Rows from block 3 of the encoder of a small model that predicts nearness at each pixel, named by matrix and row number. Rows with one number within an expert belong to one neuron, the router's apart. Each number is 500 + 40 x the weight over its row's rms, rounded and kept within 0 to 999. All counts start at 0. Numbers have three digits each. After the name is the row's rms in percent of the matrix's.
After each expert's rows are labels from the 100 images, of 14848, where the router gives the expert most weight on average: "responds to" is what is common among them. Only what is clearly more common there than usual is listed. The data: rendered solids tumbling over patterned floors.
# router: slot weights (encoder.blocks.3.mlp.router.weight, 64x128, trained with AdamW), inputs 0-127
# up: expert up (encoder.blocks.3.mlp.up, 64x64x128), inputs 0-127
# down: expert down (encoder.blocks.3.mlp.down, 64x128x64, transposed), outputs 0-127

# expert 49
router.49 109:498472510459519471504402439476567455537419533510527520593475467537502468515474517579439487592458569469495474490495518487525494465445480440547479536541522510562490468475521533502493504501494565532509510529496491488541472534463497567403525455508550499508486496544413564491494456481553460564492505551499528520444480559479476461433542456524593534466476477458526462456451529478462489511576
up.4 093:526495464507516456490508507491512504531505538537506487510455459483467395508511459481452487556540485417506513468516525487506484512490539483483425452516404542534594553514624479465576467529514488501457490471550480493347503539485514497513501482542511498558479538508496507494543422535485552453550492534471515539502588538443532539497470586491457516511505548537463479465503454537569487484474
down.4 095:472489476565522504537547476501474467486408520495510511460486497488442540517550549478454519519521456468507550520580417528463501500479523584502614512520499545530533539464531568527498462552564481469539520507443516482426426399525516503503575529467490486466514503531478514556533448549518581433524492503552473551434500475457516512480428430551494478503580447520450520469492477505474500511501
up.5 109:500509522559403516558511446498494527479518496473507473533458504550513479449512449473558516476478489525518502497508463488500435546515552497451541541590514489556456542521491518490487519535502419498457490431502583561396509463406527519478512592474468519497543525490545525405532580503472481529503526481479546520514522510461366454447533511488477423496481543515485532489481494490528458565504
down.5 101:494441511473517485499519478437559457516528531540527482599483543486415592469469461519508507490549479535520468494533513548432529561466491487540496580501532528544508431516488510464499501549460508485470512549481397513458526435567474530510516476482513560517512425547513474449483560395499530487538448479436517486574486511467543480453529562479522481489520449536422476564556558492466510507541
responds to: black object; light from behind the scene; its colour: black

# expert 48
router.48 106:545419521519476500543510494503574485492540548529519502522575476471471562512514593555531490569454505527487458478488469477505478542576452499484532550523514489467509534526458437523536597455527480587478437535502491507501544484503471428483540545409509540512502461538557482465505567507548538534473467449483483549561433553474440540446502457548531455442515485495461438449456525519539440490501
up.7 110:515496501497534509566526458535491597467494550473521466502490483523505584453484514447512482451484496613411481526521409525464511467449487483498502468436449534505486555595490530506442492552475538493557458517514456486427511529519560548489519475499558471478483496494486519550411472515476505417526532527524522553526498512544450497489542534461500407398510470552494518432464513482507455539536
down.7 106:488509510535462529442544539436516490455435395487499524451541584520545518489550518511471462579588467533463570447519563415502475516549485513451538499518446425470532476523492546522537469582466447473512501444568495537481477485465465514489483499507536527526470463506520482512490564444537554408483513503475534457552480616461506523525520560486500477554480477528501475489535479558493523531489
up.8 114:442482484493481480594479598518520497480464504484513520479528529523487533566542487456509523483541536514528525474554428499508508526499495539480513529482509460521448555486516428543498509493500451525465474653474453468497455458496559487516524481502506483494503480558547446519461466460473466449377461453517609498481557473487524489502512512531462433442498524490542444469434543596495438495499
down.8 105:436509491488453470493413519508500512561496546546555498522493545505563558477487548531527482443564510530502449439487531504498435504496475532525520528545460438455530522495515475518464551528454482585510460454489474550483465490521533519538467492445532593521480560528476466533504541567532547436528480541576395510507487563485513505394468505503421488523447549561477502454536445532492531481559
responds to: count: one

# expert 33
router.33 090:532449576482453529535529534546502441487556513503505508471461582562531541519447464452507493467499519467485538557448437506526537447540525468483477536461557469505508461527517528526500426507519484505528503504455491507487547438455569579504471404524508533473513533521548436558446484488471415444437563532464579550470562551508471561511527473522473535494488509541538518442433520466564493470553
up.0 090:466521514567506481418498481492485539457459507564487545511572464485473467486552543447567536501488537465465463487449576491599539492489515550500511545467540472508501468495500520496468498529449527527494460597523461449411535478441509522525462439523492470510501492515517554551443514455561556486450485500539490429501514502558458499531430483490477378472471505535604511448555502496458468493455
down.0 102:465541508488503524535467532522524470517488511423475522507560604477560522561493587426425529507528495447473449480549529521565569505527490487406527567505491504487565561474464529562550474575467506474526452466466508537479491446472478477523486502488513580508536470532520486500443531451488484476539568515455473481422468573510490530518404504582511550480453537494505549478532525533540485489471
up.1 097:533523461468498553425541563527521494547543544469497474484475459484515475547493494467475486519507463488481522469540572494451456561595483429481478455491430475568606497552516501501508503510548496525491505537545594465522504460491560536491530491529538493458534491496429491500472452615534480485498503510422502512469508481440466487532500513535519441502494573494537513434603526430546540436455
down.1 095:446451538597458418526466516465499522550447496536527602495531550499483491491580486525466536490596500574476472435474476547449484451535467524510473487476487496495508525439500518518503500544498547451483519421489433542554451553519526469517495512509540536501458436505545512568483559555493517539457577511555504565543446556471540470493511424481529495472527447457459520461486462541546546521498
responds to: count: one

# expert 19
router.19 106:503516450466522454445521508500487562532519533485501520485548529465513488491454463507577435437504515429521467461526497434521534417509435440567465494444503486591430459540459512489546498518432442488515535551496563397471477502563570486546518528553452510546514523512507496557536514433527518555434535535521553489528517532455472488558475454477497538499491490492494524411528491457514495409490
up.2 099:514592448537483487457514463510492471479504469506504479497537433547503501428516550464485540508438490505526427494553535460530422466478468509502438522516486541526529527511482408566504449441466513534503537420507500495562526469412503473492482500458548482520522478571516518628539487475441485473477546464534522474588543505493529544401498484528514569473551472469510533489566552436525486508485
down.2 107:471488551491509524481526495493453493552535515454552501510467415413494505498595558495469402508494453550528529514405488489494577452501507425502495484536474586503520549487538478489495544486588501533463540490486558566505494486504511521421482480456512457521505491621464516458450489492478465576556538511485500489487475498479546451571557513484409504449563528439515513528490483524481514473507
up.3 112:530488465530492511431484559490503516499496502557495508498463461464540483487533466532450472508463478501500531474582444518503459559546530436540480487434508457528440519439528565469505498503521568546546494484519422473526445450493441495544518466520527399429482494495519436536508515465515523438510448442445592510494525481518469510488545523552521469566502507487536438540619553467525522602532
down.3 110:507567498518498517465475471445491560514443507480567463494449571521443538504473514477508513464513535491464473526459444465589430547512538574542529453513515491549587424443481479517522429502545474493470518484583538486515513511538504424425499485414514533465455538445515465503465464527489519484534511516478541489484480538503445532595574450461529547548548576452509555517490508557539503472495
responds to: count: four; light from the left; white object; spring

# expert 2
router.2 094:460530440486474510462492476484483510542462500442512486444475396471482458515510536537471450497513538426451478482531499412492421413483524479499467505499511477550484441461518477493489495549514585545518436530467532471494435561540519504432493571521467482548539511522511577509528469432552518568510494513490543578452445507492511541515521569486509597535533436521532545444491496446494495422519
up.2 092:488523564488565424506461441533522499569480460489497520500517444448432505499529562529472520498502508510494515492435571371521464512479513445493467483518491470551477569530472485416561542518538494491501501496525439481448506479425537487482500563480520499586480496444559560507529498478477543539535514464525523511558517488486460455551527482496460669486518498510513535511515548491553541527482
down.2 097:536545512460496502500575469529440494493448540492480546524567534531539541420481539559501454438573535489533440539521535461512545489498517447569496576518511559474516529458537484498483477437515573473443521512509527533468460588475490550472470517509487507500504506469441494461538498474547454565520549532533512544516471443488468464573552513502381480459440468491518544575575478508491562475461
up.3 094:500524496551518502457570431463466506513504507496537487576530468522473456405536479492507567493464502544494578459439434498522503515498483508462515488562466566528556455485504458498523543475417486511586558480529497518506501477541433581450513494516494513578471454546474523515496469435545560510502471632544491523434460498511489477438477443515469469429452475509487507536521589469479490493470
down.3 104:538498483524493504456539497526479487581541460507473526482492431511523483512481572517440486504447519442552447495537478512490497528445498502500518503521493556456536505564526578451451486549466512566512492497526485473523498543405518533502543499488458474523503433518472516586506489555438419436511463533517482483520556462625485514457364523523492506544458531584527485507554498588461489504502
responds to: light from the right; count: four

# expert 51
router.51 099:434476449517533508486498469466560523546497569479444481388472437437567555466418512572493540455548510441445465493544517502472521487501437590476505504431541536513438530489468539416513498490478547504443461487439541472486490517523551494509523533491500406479562529498468465503515470562503545520489554515582546534479536457489489473520551533439524502504505436509473497437500482524463467462527
up.5 087:523477497523550512478505560464490542475488444493508497486512527517438482525502448466426533556474495465504496413455519495522413530453543550553536499565443444482502529400471486561484573546574487574458513434440526544547484495444460565497465524543515469493509537515493562458460486490438524494515495548521448579537532448495557440507473513433563453535560490514540533535537480484526478549488
down.5 095:530502548568516515479457486511499478500512546544462503500568529504460528528498525480537510516453438521455479451464500527534489547525471524511430511502444537589489464459469403502417480552539478387512563599541511515510538482535462436505453492486479478595458502517486595476492525540477452486479475426472519520521475517497487542448515459505586499568483531534435442539509496482439515551528
up.6 094:477498473497469447561509473541514401500468591435492471413426533533491527511436550554513547535541468549448513515483483496429498565495465500563511477501478427497457534545471557556516460476408453481472576534451502488449528470492510478490502495531538535518568553443474517558470512443555529477461512443524539502508489515457465558487540547478488483435498507485480475600472522502513502545440
down.6 096:503594567531514476480544383522516457473492491560514549443454530470444535560441456436502513552478511462459488487509506525428584455469553530525488514541503459418447509483447498458496566471533488515545526497455549526490480532492515524454436431498539533532576431485599492504471516457530481491472471493446474474435554577495540525536557544524520472457487531554518521519527490494484499491491
responds to: count: four

# expert 28
router.28 083:509545541439451497514484497564431477514482446524521493451500508500543468490522445442422439530516460439498492470439532436459508555477544456434511580533525511528601493557524412575484465486559470493486463433504422537487475516562459502505472521560547532491519464469531481508483474525497546500520462526513537426525501480540553477443435470509515481536460508511439499573521434552573509509520
up.10 095:473499541474444459485485512575479481539520436530478508442502494553554517531456492546513477462475551497507522510423520512587518466536489538561472506452432392437466505552530516527527548501501526545464453390482469464437531467537495484493478498468512544599519497536506444570500499518457501452485458438521473513538470531463512471482469554524586516467583524532491503516503523447498541570417
down.10 090:522512472542509516498545443540466543466403491446469524409466505519502496499566554515429450488507489474520486531557563523494577545511481550492483551523486513405483465482474474547490479498536524462468512524565500511459505503529531503526482475522483476498558521538506484479484469468503362409536501395522480491499417541472490495539582422509575501476510590462512492512481507522443492544474
up.11 117:492560493432502543401522517499467490518533515560507486540491490528509450406528448492463532496506471460464567534580507497515430475518567490405515487547513493492555518446453449585523483514536464485472525540470532512538570454468530475489481450519477524477534530493550519486556500481464580523447464483467376549470442470511508500521526537501478546522517451532502535562388498535490500496540
down.11 111:541448567473475557555517453573472543523554472507555480545511514502435514480530495505617513472457458501528543504448451520512586512376531515523497491452463532477537523497476481441454539463509515457542442494511450558488482474551517503447582490527532466449536522493508553518519551463526427514501492509554506481565529561499509397425518532542497474533524551506528562471457501530487475518512
responds to: count: one

# expert 16
router.16 093:487504499454466521604512512494514489472502478466512530592535510514531501478516456557585455493405521417450465504413456460446504497491539458497506543555528487477493475554522529555489511489521463591442433483495553519456500513440519500496524427526581561494455468469517510524452547453507522529546565492501513503556458576531473443474539442514515508469506524514491444499488421427564511489530
up.3 092:477506478445446556462554500500560526512505501557551512477480469461572480491429543509476467489523495484535572501521538552529397456529547513534542488498466532545512479491420474447520524509484545466449528467474467485507486539475524536530435560448562481573477478540543439511448462507453417514546537491429462473579564571509522524487495526566513433518498490502536541455541432509485483476410
down.3 096:490399428448440426526516542501538496512511561484473521530528543521564438466450482487514468407457502472509510576479491545447569507460467536487548538495500584577463495488494494463476492509491534499495557564550562499546492493417481486514506475541515459504519570520522525487473437543450458471479526519575487467422471548464497518570531529413440479489435481552529550496499545503492482515501
up.4 099:523466484483562570463523445589475482502537510535559471448470512499517508498498531555498514605458497475395397519542482454447385490557547509513481482467506554454529539567447518511505523473464496476519531504480497538524505515448457530445452509419493430523497497527548547560502524556512496501521545559525513493440432518478478492484443507517537475544493477524460591497462507450537544528506
down.4 096:534436483488466538536520508455511473527510484511580538500513545545479507523469473550476493518560510575466496484462507496481462542485456542523558599484466437485483451496495434509466453463539436471554507411457619518523430462459454528408437479456559495453456527499514504521481510530426468468487519441516490523566494564453529475474551562498507569466506452526539496476526535436499532495462
responds to: count: one

# expert 25
router.25 094:518476547539431488582550463505511482495501549489510449459490497499495518449380498515525529513400512461514484511503445483506509512506555463439451562478534540505552503563492510471526449517521504577481507531610557524454480506489468595523518500523470563519434511483497483539473513448434507500494482517541530547527481604519435487451547506471515503469509525551561490478456543412447481535442
up.2 092:473476496510476493597466457500486532497492490490518518526497449572465540577490482441510539464499444554530551488467559504454329530502507434458462519548513481477486573519487453506553561508546548486507431438490496567463505453442472479425415461527555528548506469506533555477489509514442570525438486504510529570495481500518482493474557542502521474458482487524509460538471496520509504561506
down.2 095:574550419484454491502492580489502466508487510526542491545530426521448476533490594504538539465535543499502566553546525533511524479448557495504467440443477516535552533510555454476540508503449442581495488507472499478569452486496493494557554523459485545452453480531497505430533516474596441542523504496466468528469487443519509526489503506440562464503416423518480444499497489554478457495597
up.3 088:532541485474478494561431453480495526527528496452503542499488535473493500505451454491503488476513500521551483491566441437485559464511560490514523475549508507540438490413456594566516573453482547516526549493443462509534550484509483543482478446461529456470542537449528471519515536512424487528472495533502466474480474604553550503482523520381585407470472493537480516485585469464453532510475
down.3 090:474474481516533534442512478478485515464440394460453448545389605472519503513429425522528535498511496479497556558468471568478471506486453475533495485382507455489549537537474515482497506481526457513494578486501511482543516507475577520501479418491507469546509463451413514540518524443496531463533449447511527510509497476562547518509439486514586527532505523540487552504450563501516516540470
responds to: count: one

# expert 7
router.7 110:499464448473537477514503488511499510523494545500489500518483484523509521451496553526481505515542465427499418517574468536472594441507449485484552451522501539563489468538507521467539493503542586526407470510490474468499524521513562549511571557459502524445461498496458548503533533536505440548526558552575532545520452496461498465507451483415489508470473443508442520414524410455433461436571
up.5 116:535476510516482522438483481528492498513506480495502507502502488502435406488423452481482523481543500507528517448527569576461535414463542505404505511483462496419524459535524534533470510487589450557514491486511513556566470546529527475542495460525592571494561462563511519517453447499530576500484473500457458524484541529484506482484492474559435508452533529499480533560409483453550497591443
down.5 098:492538555574501467544500510501552534519431470524481446453503481497433504499503494499488496518456502516458490512477547401539471482450518444466503551506477521463480425431496524480491451529611562496483535469526564589510546460505496582563503482452487488509545483463510443437478438496567452425582476586518563487573464465480500488496546459479470485513484506561552455526493495551495537483516
up.6 106:465585519541462531480481542498444460494419520544476479466526534476520476503508520507486531606517581565451513474607463476508580451505491527477536484483547518454499472538486518498511491472519432490511532434467499489529545522557521494479508427500440533536445424424494515452518534441508521517520473493549474621459483524553503488531539561482530519494450489477457520601516509506546493445453
down.6 105:485510545555504473454523473483509500472475445487502439524495488549464493558483482559535484502514502436415412521462532502520541525588562495450569517499509477541517544518448473423530572497402496459543522552560470474551460604546475492482591483522483554495501574412490508460493488520525505497460463477462514522496464531467509558518518485485570535503458528462525510559431425509525460494510
responds to: black object

# expert 37
router.37 088:527501616530507468463560487539504539536474517521513514552528525513515514480457467446454443473439457467551515470450462483532554543490482418470491527527512518484568472602482467575529473471546479516506494466471453567478547555486507571430528478554493568507437394541558506569465493445469503500496480551541505501546504575538508469471473476501473490530485593481476473519496435492538507457520
up.7 102:462551511528461580503538526586459485478511521439530528518553458499497487593559510474573476525442495528498404460399526543492427451477499499548493497570473547512491526456471455523520526458521539499520409448479461567559519461501512446400542570489513478552487528497531502462467478503528534537518519512492485443539501480490501522469511505445557453474514509436523449433458521531556544496490
down.7 108:491467514514472454476478445495522486467502488477486507560529500493539593487508508493469471507538472575511460407604522494551471495480518525486501529436539440513510466553494487451500435470510502513515507518562605517609446503506538466588495544509490492500536536565471525506465508504529497583503486614479513529542523525515433558553523548499444530543489451456441434511564547499485523476453
up.8 096:585467511466536563531537564545566429463506498524490512521546526491532505481485491481505489467490469467418475541492448454465451521459522494471588518539550425499462522518513440523467513509461516525454536471546542421549513518453456448482451469478484499525455475474484420548498492601510510520504552504459553546528523400529496503556408479546526454531473476478440549564465489494513466570483
down.8 094:518371482514495487437485495473511445459445532475489539506535484492454562503460481480534525486486517491474539467508504431525502493574532469516572431456547520590597527403488517395477513509473500488575531507529555533467519545497510470428451576545504486497490543456492466509521518514491490487562479513502443444472494510496523479518486556515448467474502583517473613501466450478457486489525
responds to: count: one

# expert 46
router.46 088:516531560432551524533525549531538497450555536528536519519523500508518503526443500451441478469488506502445458508428456484490508550557430452483511514528527511540598488585521487552493497520510444492486449450516420538535558546461570468433565451459482542501521473579507471484516544510493415449540537468484545516521485475430436518515477452530461495521515546527450462552563504414499532539500
up.7 112:514484519556467453480538511533483507465507554519502487485516493471514545505511500475442521668497479432490496489543473485482505482567547588463487474506470558494480517531602504507442478459499510481437542443465444501602518474514552481497447523438530455510492553504481528594548478569494563486459530527513490530532446468440508446446531471512526492493469444525512493447506485534425527523431
down.7 116:473583494446533443472560494508491488510437482490568531419462486529526500487516522479541534465512510477489516452377544511541520538485565496528484483518417413509570507515471526532483467488481485501524408540508561500414406469469488458505508571525525451490497505527508532538505498489492496489509476484470506562496483399556474449581411504480524499514493496490455433526451525474549479448556
up.8 086:544476472417521455480433549470504548514531477534496457477541500519502500472486464474425460496511465479450494546479530530446593501552478539493458487525455473531481520519495427483473447490488563416521455511490565507499505552481492492498541536543487543466541518572493465524501477555505463484472621518527493425409482522578501487569515482588530495534538488497552540447401465487495554505441
down.8 094:505575482507461501543530519469515520510382580453515522473517544472536453533458453509536475502523523490470431479543535536473445504565544479490536454528454520484479487463445543507542562519572446517467451510544525516545555530467477504544547483436500475457508543566489390466522467474469534550517475476576523477563477505493420509496545509456494384483515482550482465473444525522457511571488
responds to: count: one

# expert 39
router.39 108:445517526447516538540495533491528529467524501459537444426490533529584461553463499537507432518487546471503531561520479462548486476567531426594456510500539467567432484499564507529509488523562509496460478523419528437516496528554533466516507486545441541559526493508539455488492477519606456463415523536441544531466510491451462494580517508462519515466549477533558500481508506482439516446564
up.7 095:451530443502522443454529483495495438438450518599460519434510511503520490557403434546478498490536533500549482474524486480554443550499577519572517526444549594495432517473529449485492503469513452526539469576493484489504548533526588497535527543456460539546426475535520506517484514448470476506494413504461451467457557479489546524508452506476476398508501501495476490469488472562529531508509
down.7 101:538495497545496539512528465518501523583574542436524522484558526555420442441488470577562478471534480491483513480477561558508503514525506532508480508541503496519583520476548502545482474535479622502450524519469511540478506521408508496544471475515505466507440533484498480551518549462521535502415470510392536441418521491495478559508538442431563545558521516474519553475506554504540492476472
up.8 090:504462566462501529555524588526492402510502486450508502434477539472562547479515472442454521571528481452528478473491555484507458488492499502395519474480481461524513487527578535415519478483496564456532501535525496456496521496535449571511543440457544527532422465487531522532486529462526555467556494589498577503540481483446546462498475489481518460463555567504477502421479478480483472417460
down.8 087:472474518553503513434522482445466431517439502517521532505497551502496569391507504476508483504484553553436553596409521587544511432473505461543498495570463495514517484530468549558466515483544482522543487485502492513479450517486480521463528499479452517509489483509486514433471539471440424463628555513497441456505513509557441492461521522536547497427569494449456478495571528506521512502510
responds to: light from behind the scene

# expert 8
router.8 095:499495528448520469508570473481522512533510434513472473465543459511601605511464510518517461569543455499494475466437509530476509500485504602487545458501477513474498532510541421461483525509501433539449446497491450516499491543514476443566478476514500441435483505482508469549465530533585580511507463536525487519469558495528510443506464515463453433477596394493498521427549485550538462471486
up.5 096:517515518539533477577543562507492452483563480523538489502503522497444554521466464481511486440491535553491501485473583473527562526540505450436540448415576404536500533511583494538443508495562415575507476534483500509499520425458552496441504481437544477477517439475556477508483496449427474526519525465488453508481550524510480507444472532417525468524542554527511491534554465451440508496463
down.5 094:548531517429503569531468520532485522476563491457524448552487493524463566474472573524503567576556496445516398459423482488434485499541510505508482523526497526597485512569442488516427479494507451495489459466528562484469499568532433517493539468555520546528534523495424467541522527580514476484475507534494518522544514516522564516558462496540548486452507486548458577554483436554499499530529
up.6 115:510487524518467520455519579520480501526504440492495492510481503521533539526452426512418478461469501575499556515516503552484536560515493545596506435528505410569476449492475480410468481517486467454500530497511530524499528467485417508503523477565467480462504584432490545487608432510532517481542458578430486535506533399448512525506473536524518565474507560505475492489457471505470520455534
down.6 101:509526490492503525481434469481535428473519472486449468574550550433476498495484517461545502524444519539534527525513570531444500501548522521498492437511478514608476481481506534500487540480526515513485458425483463507463503571478530573489534421521517572476511563537464450620541449532459455494464452543485511433393477500499487482429455502469551469473448455513482577489533501502528431516477
responds to: count: one

# expert 50
router.50 093:464495509481531488520525573537521521518511504446492475460521517497526439543430454490535446469538524508566476578489524481531490511501463404540502532564519460566531536545528484574551484499607466566480462559496428512499532493553505493436527508455478487518485486448524474527450571543442470511493554462479503458444505481465470472623474505526495524562544562493534456532509538439500414512523
up.5 100:436536486466494475593556470528540518456523469567489522530496528516535447519546549521507485480483493518573553555528522466531568488509474500437467504431532460486475502474455507449500499472467469469549555564529486547569505542571505446502511406497501523547428517501460571435487442531553424487543413478470516486485461539474493519554468455440488453447556553503469439515540470471440488482533
down.5 094:521500523597494549525500514561527544532560466486555493502450467512433506478519488525510436502522531499580460496454445524488492528566512519483499530542496522598439547496484440535535518501545483442555559449442510475568532509514413609582436483488515505522532509490508475478573478589499504445507528470558505474443459506487551479545528472466466542541483541462516534516569500532490468560487
up.6 099:556446549504476476440519559448467496523539454513507448496501487506428546488483506479469535507506487500529511488439513548505423508557447406484478500555537476412476526427539488521501540560479463490498517466561474409501452572443464440548501452509425428462516459506492495503466504509566499543528528530489478507447552490470574587529526556504523550527524513459521578506568503500561555506471
down.6 101:564521500524539494520522468490513510568468541533535523516528483505539502476537477481504561429458513490508510472551545541531516559480469493509486492471516446464465558502517439450460464493542536431533525508470524545468457497576470466471408533507513505433499520479499528543475502443450452514393429448504558546538503512476512466470569527526502581480516420533503472471354568433481511508454
responds to: light from behind the scene

# expert 29
router.29 114:485445487461506457512435462492461473518485472549469576617480490494506519499467578564557497490499457540460412491546532520416477470521441502549542484496486490527464523454480453493535543430417556514521485469516524484485466449519508536457525544447515557569580542543547493484532507472557519600515534533532477527579448511471475509474481494509513550541474412445463525503458516529492533496476
up.15 103:512470490532571536477459460530512437518545454459515496500516491529533505541494510488537513516554521509449516493464424570518525457499467528439532547455559493404510536458542485458494482498531458512472507571507500494460513568532466455453477511515511579569415469420546453464487449456501455513570556500551496483455469492521522519522507417482441530520524549531516529557530491484349465526481
down.15 107:531557475422486425523544423472484555448621515506478538459544499518503535507462483476470495520454446447473543502467569509533550481457509546499501531462428505554575519537448533590501489545443513465462496488523543527523507547519527514472502457506527487535501511495463457453507449431469453467479523537572610494504578510460549457482464524499544500559516556492491462521546511441535543451496
up.16 099:496508552458544523554537477438441523466515531443467499503542485499491436476507582516504449461434473568481488537537514516437440495458575547478419461446422461531555485473423500531513528545476582571498624566569526557480481468471508487538498479504532537473551475498516482521472537504528523546494483449441552508547508572485539496497457568451505489482511561484549474466494526515488497476486
down.16 092:490511460615539478434437458488508490502472449543455507472531498485495558507448533545475492529612487515416493530471557471504471498467512504551509508480531479423515533550547563542505507487456498525479542498500443435535481448462507480544522520399556512546480490565549524539510468430470522548425476415543482470550495502491475542486490431480548491447535460487504485499553572527446504443497
responds to: light from behind the camera; count: four